{"model": "image classifier", "head_dim": 32, "inner_norm": false, "init": "torch_default", "epochs": 5.6}
Rows from block 3 of a small image classifier, named by matrix and row number. Rows with one number belong to one neuron. Each number is 200 + 20 x the weight over its row's rms, rounded and kept within 0 to 999. All counts start at 0.
After each neuron's rows are labels from the 100 images, of 14976, where the neuron reaches its highest value: "strongest on" is what is common among them. Only what is clearly more common there than usual is listed. The data: histories of elementary cellular automata, time running down. In brackets: how many of the 100.
# fc1: MLP up (model.blocks.3.mlp.fc1.weight, 576x192), inputs 64-127
# fc2: MLP down (model.blocks.3.mlp.fc2.weight, 192x576, transposed), outputs 64-127

fc1.245,179,216,179,198,229,237,214,205,177,219,233,222,173,203,187,231,227,227,214,183,196,202,193,230,201,183,201,173,212,192,158,159,233,166,217,213,214,203,202,216,211,200,203,193,187,193,212,204,212,200,189,207,199,210,190,200,193,201,224,196,225,218,185,230
fc2.245,210,190,222,195,199,203,175,210,169,202,218,194,217,229,194,236,209,209,209,217,209,181,205,200,195,182,210,193,234,193,188,170,187,223,236,219,209,212,238,194,189,229,201,193,160,208,182,220,175,204,201,185,224,174,208,203,181,187,182,210,201,218,248,198
strongest on: 010 turns on (96); large cells (89)

fc1.412,207,265,198,169,200,195,207,190,192,193,199,236,201,190,200,216,177,233,221,181,226,191,152,214,221,192,187,205,213,181,225,164,196,198,209,214,194,189,190,199,207,190,228,222,198,222,237,189,218,206,196,192,199,182,201,196,246,184,160,250,205,224,189,223
fc2.412,181,200,204,218,181,232,178,213,224,204,187,201,202,162,200,168,232,181,187,212,166,218,205,166,205,186,178,191,204,199,202,231,249,208,201,219,169,221,206,216,218,222,195,139,191,158,171,193,178,220,208,185,214,197,184,171,191,205,249,158,180,211,164,207
strongest on: 110 turns on (92); 100 turns on (90)

fc1.83,160,194,204,209,209,194,212,216,193,188,213,209,204,219,217,199,205,204,193,174,193,197,195,167,169,224,212,233,207,224,251,206,228,174,164,207,196,175,237,190,224,182,214,207,207,202,188,167,156,229,193,199,188,218,229,195,223,206,197,239,228,220,210,201
fc2.83,224,205,218,214,188,165,212,168,201,194,200,241,173,183,218,185,223,158,190,215,192,199,240,217,194,176,205,170,176,187,159,222,195,206,201,201,179,215,166,180,172,200,212,204,189,155,187,198,217,195,190,205,199,175,241,165,191,197,201,191,162,189,174,186
strongest on: large cells (99)

fc1.0,213,225,186,163,205,188,142,168,148,215,203,218,173,213,180,227,164,197,213,142,240,202,247,228,222,207,220,190,214,223,163,170,208,195,204,182,214,180,234,187,200,219,195,198,200,212,184,194,222,184,223,222,220,202,206,219,218,168,174,205,185,193,187,216
fc2.0,225,195,182,182,174,178,230,159,186,163,174,189,182,171,195,198,188,228,212,198,165,188,217,173,208,201,191,199,189,188,195,219,179,193,185,198,200,186,216,221,183,189,206,259,187,168,213,189,200,239,194,196,207,181,181,165,220,219,176,223,223,181,209,177
strongest on: 110 turns on (86); 001 turns on (83); 111 turns on (81)

fc1.491,247,213,204,186,176,170,185,205,173,226,208,217,212,212,224,180,173,201,201,212,210,194,238,196,201,215,175,172,213,233,227,224,189,220,164,185,179,211,209,183,202,249,217,196,217,209,211,182,213,183,172,206,249,188,203,203,200,192,180,205,199,193,196,182
fc2.491,221,187,217,195,198,199,214,153,185,192,177,202,166,218,199,202,165,206,209,155,189,219,242,227,259,226,178,210,201,198,205,198,194,203,218,203,179,220,244,204,203,207,205,200,231,215,217,199,205,198,192,204,171,195,178,200,216,211,182,199,209,203,199,177
strongest on: 000 turns on (76)

fc1.449,189,189,202,177,224,192,225,200,207,223,188,195,246,177,197,193,203,181,198,223,203,234,182,225,205,209,212,217,185,187,192,218,206,176,206,202,212,180,196,198,215,226,214,206,218,166,182,247,203,226,177,213,231,199,222,206,201,206,184,205,189,196,197,204
fc2.449,189,156,163,181,170,163,162,187,167,221,160,192,213,206,214,196,185,132,189,196,256,247,196,180,205,199,208,174,210,172,202,245,178,214,190,211,195,208,165,216,195,211,190,189,201,224,186,183,208,199,235,199,219,198,214,205,197,200,196,191,168,196,207,202
strongest on: 110 turns on (97)

fc1.408,182,175,241,219,257,212,229,188,193,213,207,171,202,201,234,241,232,196,190,182,204,217,197,222,195,181,205,203,183,250,204,185,206,169,163,207,205,206,205,199,244,201,205,165,218,226,208,185,199,196,168,232,178,219,217,199,248,228,219,197,227,180,186,202
fc2.408,192,193,199,239,203,235,182,205,211,182,192,197,165,198,218,220,178,197,186,192,226,203,204,187,203,179,193,196,198,182,221,215,191,205,163,238,210,213,166,205,194,187,176,203,193,217,190,193,214,209,190,225,206,217,190,207,191,176,189,177,232,177,181,170
strongest on: 000 turns on (95); 100 turns on (93); 001 turns on (86)

fc1.281,178,193,225,165,232,196,200,197,183,188,165,201,163,216,186,199,196,218,201,201,168,204,241,208,206,194,202,158,200,216,205,223,192,176,167,240,186,207,186,182,232,193,211,210,215,197,188,182,172,208,207,204,184,191,173,174,224,204,195,197,190,198,215,214
fc2.281,196,179,181,179,221,193,190,205,205,195,197,185,211,171,195,175,223,205,214,236,202,160,213,207,191,201,212,203,203,214,217,225,190,188,178,198,182,173,174,227,202,213,196,200,202,179,163,217,211,233,226,172,233,215,226,187,205,194,171,217,214,246,166,194
strongest on: 010 turns on (85)

fc1.144,192,164,224,178,230,192,189,224,211,238,202,206,211,181,203,199,238,188,187,186,204,195,213,161,221,211,228,199,206,179,217,218,208,214,218,237,200,190,256,210,223,209,178,246,231,216,203,196,218,242,194,228,230,218,228,198,168,168,217,202,212,234,230,191
fc2.144,174,208,202,211,194,201,185,238,178,192,218,182,208,201,191,160,225,197,190,253,202,223,233,187,178,172,225,203,175,206,199,145,181,237,214,209,224,198,194,192,183,178,189,175,174,198,178,209,177,189,198,218,165,208,196,206,206,225,169,200,176,191,194,197
strongest on: large cells (99); 001 turns on (90); 101 turns on (78)

fc1.340,194,191,232,213,210,203,209,183,166,181,204,209,191,197,219,197,191,208,205,164,202,217,214,192,200,195,202,176,212,193,214,208,238,232,244,194,222,203,216,207,213,204,168,233,241,191,222,232,180,192,207,213,213,170,227,210,179,171,211,193,180,187,239,187
fc2.340,205,184,164,182,219,171,251,158,177,224,217,219,192,182,211,197,201,223,192,200,190,221,225,218,190,226,183,149,177,230,191,204,195,174,193,202,192,210,204,206,177,236,169,203,231,211,211,197,210,229,211,198,191,240,191,222,205,233,201,204,222,222,205,215
strongest on: 000 turns on (86)

fc1.522,203,250,207,232,214,232,139,190,196,189,209,215,209,217,172,170,187,190,212,227,213,223,181,229,239,209,185,198,210,215,195,200,203,226,231,224,168,202,196,206,227,205,185,220,224,201,241,184,193,203,214,225,182,229,173,231,217,214,248,218,190,206,157,228
fc2.522,209,181,227,220,177,201,196,203,251,186,232,215,187,213,192,223,216,230,209,192,188,211,201,207,208,224,215,213,205,211,195,226,172,199,192,157,205,240,192,202,216,205,188,204,213,193,214,193,185,174,192,226,203,209,216,182,192,215,223,215,228,185,225,223
strongest on: large cells (97); 111 turns on (93)

fc1.193,203,207,230,208,182,186,194,227,198,214,163,184,207,214,199,213,190,196,171,197,221,211,212,193,224,169,199,191,237,190,219,218,206,206,214,179,170,208,208,205,217,179,200,183,193,191,208,217,205,235,213,160,191,214,186,183,184,175,211,209,205,201,177,191
fc2.193,210,169,166,179,199,171,207,214,187,177,184,184,191,211,202,195,191,185,198,178,199,210,218,204,203,162,204,217,193,171,213,217,228,193,205,207,209,158,221,187,171,162,174,204,216,199,207,180,153,209,205,181,240,190,199,180,180,183,147,180,229,217,205,208
strongest on: 110 turns on (98)

fc1.298,179,217,204,184,206,172,192,202,199,209,184,179,214,205,167,242,156,225,225,218,226,198,223,205,202,226,197,221,213,222,231,212,164,231,185,184,242,225,198,222,175,234,208,201,248,198,216,181,206,198,201,227,221,225,187,210,218,202,165,166,221,228,200,247
fc2.298,198,175,153,191,193,211,183,196,201,190,182,212,220,182,184,185,188,183,211,214,247,229,195,206,219,217,189,223,196,201,186,190,159,201,187,185,202,211,187,202,175,223,190,170,202,167,202,173,204,206,192,230,225,190,217,194,193,219,207,224,210,211,191,228
strongest on: 110 turns on (96); 011 turns on (94); 111 turns on (91)

fc1.220,196,232,184,212,219,201,198,200,209,203,241,194,179,178,211,182,232,211,209,197,202,223,230,182,208,222,201,187,220,193,209,201,196,179,221,225,179,189,241,187,216,204,171,207,224,163,221,198,185,206,209,189,247,211,225,198,143,186,201,210,190,236,221,193
fc2.220,193,170,172,183,205,211,209,181,218,194,211,230,200,244,205,179,191,208,211,229,200,218,179,211,194,166,182,210,202,198,217,201,198,213,159,183,187,222,169,214,206,198,203,206,202,156,170,194,206,215,193,198,213,177,191,156,183,213,217,179,208,238,231,179
strongest on: large cells (91); 110 turns on (81); 010 turns on (78)

fc1.299,257,182,204,196,232,217,195,182,209,209,181,201,209,185,181,231,188,218,149,211,212,175,218,181,211,183,181,233,170,199,201,161,189,164,216,227,180,190,180,219,229,216,185,226,192,169,221,193,220,224,223,197,210,202,168,201,208,187,193,203,206,201,215,202
fc2.299,207,181,234,215,228,184,183,214,184,176,210,177,181,191,183,220,177,162,207,179,222,180,222,195,206,215,199,207,166,207,209,207,227,188,219,206,218,219,209,176,206,192,220,186,200,180,202,160,218,229,183,206,183,209,196,154,203,195,191,160,170,202,206,208
strongest on: 110 turns on (93); large cells (89); 001 turns on (76)

fc1.91,205,175,214,187,204,199,211,204,217,214,191,194,223,199,215,238,205,237,154,178,182,162,207,214,207,179,187,200,240,151,187,195,230,190,186,176,214,195,191,205,198,219,179,184,216,199,200,189,217,202,207,202,239,217,205,191,221,204,189,219,169,207,159,187
fc2.91,163,209,209,224,226,181,190,222,214,213,187,206,205,201,179,216,188,203,206,172,172,231,206,230,199,190,203,175,220,213,165,196,203,221,206,192,200,210,235,195,200,194,198,206,225,173,237,201,160,207,183,201,165,222,185,210,198,202,200,217,197,203,248,259
strongest on: 010 turns on (91); 110 turns on (81)

fc1.247,233,177,203,203,190,208,214,202,176,222,241,248,207,186,194,210,171,216,211,210,212,195,201,222,168,234,208,187,208,233,181,192,244,217,189,194,212,206,211,188,187,235,204,206,228,193,188,187,190,179,178,186,207,215,199,217,173,161,209,196,202,193,238,193
fc2.247,210,210,189,188,193,156,169,191,214,190,200,180,189,242,178,215,225,215,228,192,196,202,218,219,224,211,215,144,175,211,205,205,240,167,244,216,138,178,236,162,231,203,190,232,186,193,219,179,196,205,229,184,201,183,212,209,211,206,190,199,202,189,194,213
strongest on: 000 turns on (95); 111 turns on (89); rule: rule 137 (26)

fc1.21,176,181,191,172,215,204,194,211,179,212,221,221,176,186,179,204,222,213,222,192,199,198,202,175,228,174,220,176,210,183,207,178,258,203,194,183,202,178,185,215,186,256,201,212,206,185,197,245,252,190,203,193,227,198,194,208,190,202,204,197,187,203,191,225
fc2.21,212,197,205,181,224,188,167,183,155,207,228,185,219,205,187,218,196,174,172,220,221,191,160,167,195,184,196,174,232,188,206,180,176,201,225,237,215,211,210,207,179,208,202,198,164,215,158,199,222,201,227,183,224,204,181,234,205,179,195,192,195,191,237,225
strongest on: 010 turns on (98); large cells (84)

fc1.391,229,183,173,194,204,147,177,208,234,230,215,186,180,196,235,215,190,222,199,196,192,213,193,236,228,233,183,226,198,211,243,176,223,188,165,181,173,218,237,196,195,198,213,234,225,209,224,161,203,194,158,198,208,186,177,190,196,192,201,195,243,219,209,201
fc2.391,229,211,219,202,224,199,217,193,179,210,219,198,169,221,197,206,191,207,208,191,212,214,201,231,238,212,206,154,172,245,246,173,175,185,197,198,186,182,228,146,184,215,172,202,235,153,185,189,187,210,193,187,216,201,202,211,207,191,200,222,197,204,189,160
strongest on: 110 turns on (93); 011 turns on (84); 010 turns on (78); 111 turns on (76)

fc1.145,222,189,203,190,170,216,212,211,208,210,185,145,170,194,200,183,198,210,214,178,208,231,214,213,197,159,192,193,189,225,228,189,183,201,203,171,187,206,202,184,233,215,202,205,190,222,173,204,179,195,208,204,192,203,188,208,192,238,211,230,198,204,158,192
fc2.145,209,228,239,199,183,203,162,178,215,189,229,246,182,193,182,211,179,189,198,213,230,224,218,209,193,206,211,172,192,192,185,232,212,217,183,209,180,172,188,210,220,187,247,213,243,200,193,183,193,177,188,187,227,180,208,194,199,192,186,193,212,188,246,248
strongest on: large cells (95); 001 turns on (91)

fc1.34,209,181,209,167,171,203,166,194,185,184,186,207,161,180,178,211,201,214,212,187,203,209,208,194,167,214,174,211,182,212,169,223,228,227,197,218,160,181,182,167,207,195,218,221,173,212,178,197,208,169,237,185,209,228,173,216,186,176,189,197,212,199,232,174
fc2.34,205,177,206,164,231,195,194,193,182,183,200,204,157,184,210,193,179,181,181,181,185,219,226,202,177,191,180,208,228,179,216,174,161,194,192,216,233,196,190,215,213,156,222,218,192,135,194,237,219,208,201,196,199,205,202,170,201,189,163,226,214,196,213,185
strongest on: 010 turns on (79); 011 turns on (78)

fc1.32,222,208,213,214,151,243,212,194,179,192,197,181,208,212,217,201,206,184,208,181,186,188,200,191,203,200,149,241,216,210,188,187,185,232,186,242,195,212,191,184,195,177,198,194,185,221,196,201,185,222,190,202,240,216,185,216,211,154,235,201,216,232,188,221
fc2.32,178,215,185,212,206,190,175,228,217,166,201,168,191,206,214,225,221,181,223,198,235,204,183,183,180,205,218,201,172,165,224,221,186,200,218,227,202,242,217,255,231,227,175,174,172,182,244,209,190,203,218,228,171,171,222,191,190,206,164,177,203,173,190,220
strongest on: large cells (96); 110 turns on (91)